config.toml
model = "image super-resolution model"
dataset = "seven-segment displays showing three digits"
train_examples = 48750
image_size = 32
crop_scale_min = 1
horizontal_flip = false
rotation_deg = 5
color_jitter = 0.2
task = "super_resolution"
loss = "l1"
scale = 4
arch = "unet"
norm = "groupnorm"
hidden_act = "gelu"
weight_standardization = false
channel_attention = "se"
widths = [96, 192, 384]
blocks_per_level = 2
block = "basic"
dropout = 0.05
attention = false
upsampling = "nearest_conv"
init = "trunc_normal_002"
residual_init = "none"
optimizer = "soap"
beta2 = 0.999
learning_rate = 0.0038
beta1 = 0.9
shampoo_beta = 0.999
eps = 1e-08
precondition_frequency = 25
max_precond_dim = 1024
merge_dims = false
one_sided = false
adamw_lr_other_params = 0.0023
adaptive_grad_clip = 0.1
max_steps = 8600
batch_size = 128
epochs = 22.6
lr_schedule = "linear"
final_lr_fraction = 0
warmup_steps = 430
weight_decay = 0.1
adamw_weight_decay_other_params = 0
Rows from block 7 of a small image super-resolution model, named by matrix and row number. Rows with one number belong to one channel. Each number is 128 + 32 x the weight over its row's rms, rounded and kept within 0 to 255. All counts start at 0. Numbers have three digits each.
After each channel's rows are labels from the 100 images, of 14976, where the channel reaches its highest value: "top examples" is what is common among them. Only what is clearly more common there than usual is listed. The data: seven-segment displays showing three digits. In brackets: how many of the 100.
# convs0: first 3x3 conv (model.decb.0.1.convs.0.weight, 192x192x3x3, each kernel summed), inputs 96-191
# convs1: second 3x3 conv (model.decb.0.1.convs.1.weight, 192x192x3x3, transposed, each kernel summed), outputs 96-191

convs0.16:122113101090134131127120111085128157104115176184127096076102007103126117161127167155084140139123146154121129178083164095094127144041107128184123134131094152150131107093136090146139172219132090155147134102080136120084068110141175164165098136092166151117102099144118118068129067055164109147
convs1.16:076157108129111123162171159053131124116150125125113104173133111133034109102136100164127176118142153051111097130117149143148092071112130183093137117163186114122152175135164174107133153165103093129155103227167205090150129175150090106137136153105177114143127136135127127173191188153147156108
top examples: the digit 0 (67); dark on pale (41); first digit: 0 (31); third digit: 0 (30)

convs0.133:112168110115184136062160172130102165165059081122185125136114188115132173095164098111149123096158112092112147166213114135129163126150104143143112166117183135139125087094129106147112105145105202121103133119118106072129144150089110101101166108012139155134081071176124137155178127133111136143
convs1.133:144171124144104171152128137111111123102129130187103167182129151127124133105091095183113124155116142104142107103093147065101058060107119155121157067102145113118140113104102158094076089142124079087109166133139175128099107111127150034107097160135135094135155162113112139088147140068136150154
top examples: decimal point (91); dark on pale (79)

convs0.149:011161087120115119144133090144109141125114081109110039143126137121093178157127079113144058115134157139189188101169137162119150148136093119161124092134163139079105122070122090110057082110104143102085063122132096100138157171148108182111127157054133167130155124167121132131152117113128086107
convs1.149:117120116139113091113152155133177027140142096119127161131141168177143115131089143129069136082122128109191079114141070152096147200070134113136147120134186129137137085134106149088127130110113119140173173137110125117109174093106137161143142126102175132136098143116096137125091118083091189172
top examples: white glow (36)

convs0.18:033159156087089147139093124134111064136115114159155168131115140158093141116134128143142168130094150104075058097151094130095119149154110119121132139128102129114061170065092144107133155079117090171129104118128142115087119141083128117152128169088120153147171086141114129141164092177136140096
convs1.18:129120082177162132133139127149139112160154166117132121149132118115122122106015136098132080093144143188135103126133136151149124090115127111121102108141132134120092114055135137161103135128101080118116124105132178186102122096109152151128135121184124117171111166084168123077057161138129087221
top examples: white glow (41)

convs0.26:149106152138100136109149126123094161089092185138161117148155183118143137134148093115114065131131122138140136118132050110175186146145169106104085142116080050115150110171094113129126169047174062123120101155106094141091141125219166113135120110037130076115091148172148174125209167126160133104
convs1.26:158126132109167160130079110108090184110117174163115170104142091126151210117116118156155159153138116151119124114158179122161075179113146110124171142150072167135142130139155112066135107125103096155112100095154155123208172130133105099087138158104135169128163137095049155086056124124129113121
top examples: glare (91); red glow (38)

convs0.8:186152148174141114136153157143120076143104079116175084112154113052202132136135163129119193182169197096105182187058157135135129131130117148142163107126127162162120136106108132166176135158166111163143121120134136128107117074118116183113128119137157137115124178060210158196012103123102165136
convs1.8:105112079111112107172171140090107117112056188136144133103124143134111122113128155193145127096132100139159102139124162112157152113143164177158129121166134095134186129072134101123112133100069198160112052154101100123128104118160102160154099151187117170149104103132106102133196137159134098114
top examples: glare (91)

convs0.32:064107144134132100103132113101142097102147136146154077114143192046095181164120158157109127125184115109142127132130082149132077123081103067105200175143116084145104170095074118135114110075132106120121077125168148160150169116140147146135146105108120146100115031133138143107151115119160130089
convs1.32:203156146154133116124119164102140087156141153172113120105112117159065111121110144149138107116131091132113188117159142094143127147159197092185122158112143178074100130119152098115165122117145100156143088156119091091180164132116147084078137158120086156105098110157138146124123057052137149139
top examples: dark on pale (96)

convs0.88:105158109107128130169120148084143096124157072155187175134104175176104155137123110144227205120140137120143126072073195157140134098168165107142153133093050087108130090155112144124092092134144155085098101140095144121089159095134157118167154151094136147116134109133171095089220155128154129157
convs1.88:123106190150152115120081095111147125090049103153085123132164060135136119145162120142128114097131144136094133156131100147078085089151112147150158135160139215117093176110088166161122094125131068123148172157164108120130163150138110102081152108091156134107115104163132109123093150158121070121
top examples: dark on pale (99)

convs0.189:096146097144192141097126114138184156147132186159138119165134209105081125141102154134159121131137112129153143137162144127090057115137112174161080101113141050164109164108120133140101132122124177130091103118124136148117153145100172117191110155016083099132113075194112123117180193116162135127
convs1.189:131118143198155135132169171115094079121106075105161128134180182222109061148147159101082151075141162152160105115121123155165149205129158091140129105183098147111176094117103131128128122087101151097168117067119130105098193087114120164136177136106135139109101137166193103117139063096147143157
top examples: white glow (39)

convs0.108:121128092172155168113139105146138097159121163129193095156132249138164136130109145084118120132136130147132150146144164130130104129113171137110129055084110000132140153074108102103088132141129136106087101119107111092131146133132179124123123157104104108157084110191114097100109189103140131113
convs1.108:123127108139163153130122163126077164129138098076105180133156128104134135165143131066061082165130163138111132163066096159174136090135113130146151115157123134114088056124094119085099127149067133116129093100089125118236166154105112148160138161092086154142184137145155132097112064119116085214
top examples: white glow (40)

convs0.100:073163114131130097085128122167109107141136083130170120113108176069108117136130171174168161182149129171154089085124022142127036126133189131109146087133095095094139085043109105106106147106128108154101078163087121089123208125163139168148145149044127096159155184125157131149165142079092148171
convs1.100:119113120122126054074109130092126119066116090112081140103111098142117099133118124133161137133133078132088120104090168128093210162151120109149131146140137169134165134122093167098116141110098134088144124143133120147146077131072154130071168054138130143127139074111151170131139153056140061119
top examples: the digit 0 (55); white glow (41); second digit: 0 (26)

convs0.113:108116121133103127046143154108102103195080182110171175106145113116160124081124139153147179114136156115152107134142149144108111091101082159134108132115109099134101146088125125101139125051096090126130100104116174138119156084102118175122149111141180116071126192107084117089018124093110047106
convs1.113:145092151107144135153161155135126103096101124144148103046121122054112130133152149115118143136139117138168095123121093103113174186210121146170135106135048195121157112127128136176155157089141180138162121041189109183131105152107080101147091140120129061117097119141190126167161113142155076121
top examples: blue glow (38)

convs0.61:167129071109129097084148108130077121175111151121118121094124114106196131148129141135163104079153141137137080138140111138143129095091140124094101138106160168127154052116132115120158131157174128134152134115088168140137136134160151105109140126102161117111104157105154172136156098116093142132
convs1.61:156134139147119084133132149142101162186114109099172072120154130139106123105131146120142134152075125132159141139144130116094123113079117090176159137067132092145112157107189152143134142121149163120091204144108156140118146185168130138064112087113176131088105099104049091167068116139192107101
top examples: glare (81); dark on pale (45)

convs0.60:131135088094123126115169119096121076098138173108135073160113080096101161099123144166048161127118088115170153095130053117127004078138125111123121109094188198140127067062093131109084148080126132117121143108099136095133158115137140150109130140154118171086130097095062122134093119128168176135
convs1.60:160163194186121149108146139078110080098131138130088154139129121132107146153193065144143120166150122164164126134155116124191151144176156157112133160156104083099125115148142098156146130175060076173165162147077143086147097115157171121151132082111126161147185102126100112133111170104108070026
top examples: second digit: 1 (33)

convs0.175:119169146156150132114146101108130094112121196126095129074147164132119145117148128125137154126128134112153112065177092116173099171067125131124083118108135079123094184108131115113093178182129166178120120129115148125122110135127091069150107155120043178145103126205097145102134140164088192076
convs1.175:126097092120127083145119132067134138108086163148143114152109204147150155126160102138089111073182128115113091139085174109139168079128082069105118128159171177074173119115112154117152168115112117151162118157155118101135176125129136141176173117193126119084143130098162162040163141076116137117
top examples: glare (94)

convs0.46:144098158146124154119151107115154140167124163160104140134174075125185109142131107162087093168154105112137124123138021098098130139092109105126084132126149120097102109142100087095147121110097059158078114125093188087159130117107153141100164142011130134084124151104105153071188124085168135143
convs1.46:114168082103117071147126128144114161175145071106137094109125169114111123101156072129157127090079159151099138175153149121152163140129144096110102125093151161106119140097171170130053141205162180162147155193163114139131125099112161158109108134114233089064126083168179119113112125161126134081
top examples: dark on pale (42)

convs0.105:145128120140086122111100181148125185159157135185129086145127179154124161167113116145088167097147126125115167131205148101131149157080126133141122175128087088136060163113110082082092115077117124127114136102126131118208073119166154142116118121079141118117038081147092146120168129119154127088
convs1.105:161146136067135114076122104131137114184149156091128145172130132176114107086146139058087155085153141123125057127131155104159154085140177140124105106151122127101137108098141160133196130118080084143140130147116123092150155204093102145094127166060132132051175093138152120162131085128095089172
top examples: decimal point (79); second digit: 2 (30)

convs0.101:122111131154176155109148115135120132152148179046142133138110129149120117107132147031118064134121121120130079113192063124130146127126076119100065143078140064119095133168126126134148136160132113138135058112171131150098135125082111131183140162077055107148144155126116133076159138212171133091
convs1.101:147161161109089169127076151158135109177100100119120116151144085129133154132144112136183132090088112193166124079074154121118141141154161127155094165185111120135111103098074115117099084176146169155134150133062060087112141138137166174088131102099112174073143130064107129111157121193144147114
top examples: second digit: 1 (31)

convs0.124:192131098133075089141118176116140049155177152152157047183102123106101088110103074149074114163105111135160105073169098096163072164130166129155070092124135125158109141066148133129138121071142098156138121132137161096125113100111140171125100077131128142119079080134118136093124122108115127069
convs1.124:137111160134106128178149145130122179111117056159144170149097130108164115160180125125114127112080134110118086119160126185161120155113158146108122184087079147115131111128098091124076170167110087037094182161178050102145091092136172120161073147089177125164174108140056131130110147107142136129
top examples: glare (72)

convs0.116:139125097124090058079171087081122124165099062191181123089108160117160163104158180190146162171140080130148108072054043085131165152090148122084146136122113132157142100100101150109101094156115161165125090138099136132170123056097142100110116136173161154096101085111130164156109083096113128096
convs1.116:074156084068175208161071118141137136130150149101115137162118127125102105112167142125182118149149207150139127098146130133132114105126124118135096098150186149142098134143192109038140049113109077073129131109135212121120138104123157110157143077101175124173111147125117100137089119065118177103
top examples: dark on pale (100)

convs0.173:142165158162056135104118110109168139132068212173139122133093091102146152185168093138135100139094101121099100112114095142086123130157165146112101137109121142111118107162181095118144133122118173156123142142100148102101157121057127125083130114179164059066082167090101162112079089060098125102
convs1.173:133123094129116113129089170121101206137128142148150100134140137101132067082149117134193125134093131097083158209130089087136145101138167107114172107124098189159038125135182102144109096126167136193184144155149068088110126147142132110156128131141153107081120080079135077157177195117176154135
top examples: dark on pale (86)

convs0.13:116128102123117142158109118110066107088128194127132110119127063110102102104158146138103103141137131114111146152131084109115121122131113126158151124153145150153186060070166112113175205115136128148188162148153139102127112097147126102109127149227159107120106163081085134135032041109090169069
convs1.13:156061132112118121111136136104198175129115139144088117111065129144142097137093128118138120116127161093158152165107117121172151151075146135062097170132103154128143151175125096141109113121113154171110144115131127121194119047118119152159187089194078134160132161161201164125171227124151093098
top examples: dark on pale (38)

convs0.136:092122143125126104093097120150115117149134101077145102105000195089161131126184167143078167141150128116132160095055079138105113111111150115131164086176153155115119081055123096121158095070112155147154136108120118076118165110131119103078127127228120116152111114109116155230040182066126091137
convs1.136:121131139134108127179106148144146163126152180061156138144104159155116099111114091153129085153084149136147123092197136096099086141132143182114158049154091101095111059131139074170110160147198135143143089143152125163135114144139070192161137101106121101130172151157085096106112085099089110148
top examples: decimal point (97)

convs0.5:159140125113158101119152154108156129145101188068180159175096206118139147144093108153097178120142115123135076163119168167148229070193158152184124109134150131119114152134141087150148105129141147145154155154128113117143000077128138094068132146113070114115102128128079116224124160144137109114
convs1.5:138104057107134180139139061131099123089129137146150136100130051166127173148159103141101142170121092145145198131131165120131122078134071127145157117126118136160138130121136137091092117154111096117149118120140067125121111172112078056171092158129202108112085108130143183076142149094157089075
top examples: decimal point (99); the digit 2 (64); second digit: 2 (32); first digit: 2 (29)

convs0.0:064091092097158120119117154093114045118077148118139101101114169067115133128115127115128140160182142118084154128178193146134129087138083170154164107168173132175110161072143116130109162141118158110136154144130060149157126133125140129205093133000127180132100111131102131166196154139109107130
convs1.0:084143100177139091118158173076198094159166169098113109156112192140100061144084118122178111143145063153128124060192131144042120100074119096104136073094110166166104125138149146132098112135168080137183085200149167134091111125119119131135133120171138120118122125158133124118093125169120121157
top examples: second digit: 0 (35)

convs0.129:075121068132178104119113099114096097179167077086132062145205135143109127124201142082125109137174156096158082134074068104120129151094113160107084184138118130112097031149038155130135078098121137146096126130098131117108119069123168097132119158089081148150108104085105133111152171141124117149
convs1.129:166111165090112105086088122161126210145113086153092150149140095099144137083012129169117085134103131166145072125118094101124103066092085064119182114145120123087113126148123117167135097154157118087112131063157099179086110190144103173124178107104104066142130181132194188072069147149144149171
top examples: dark on pale (71)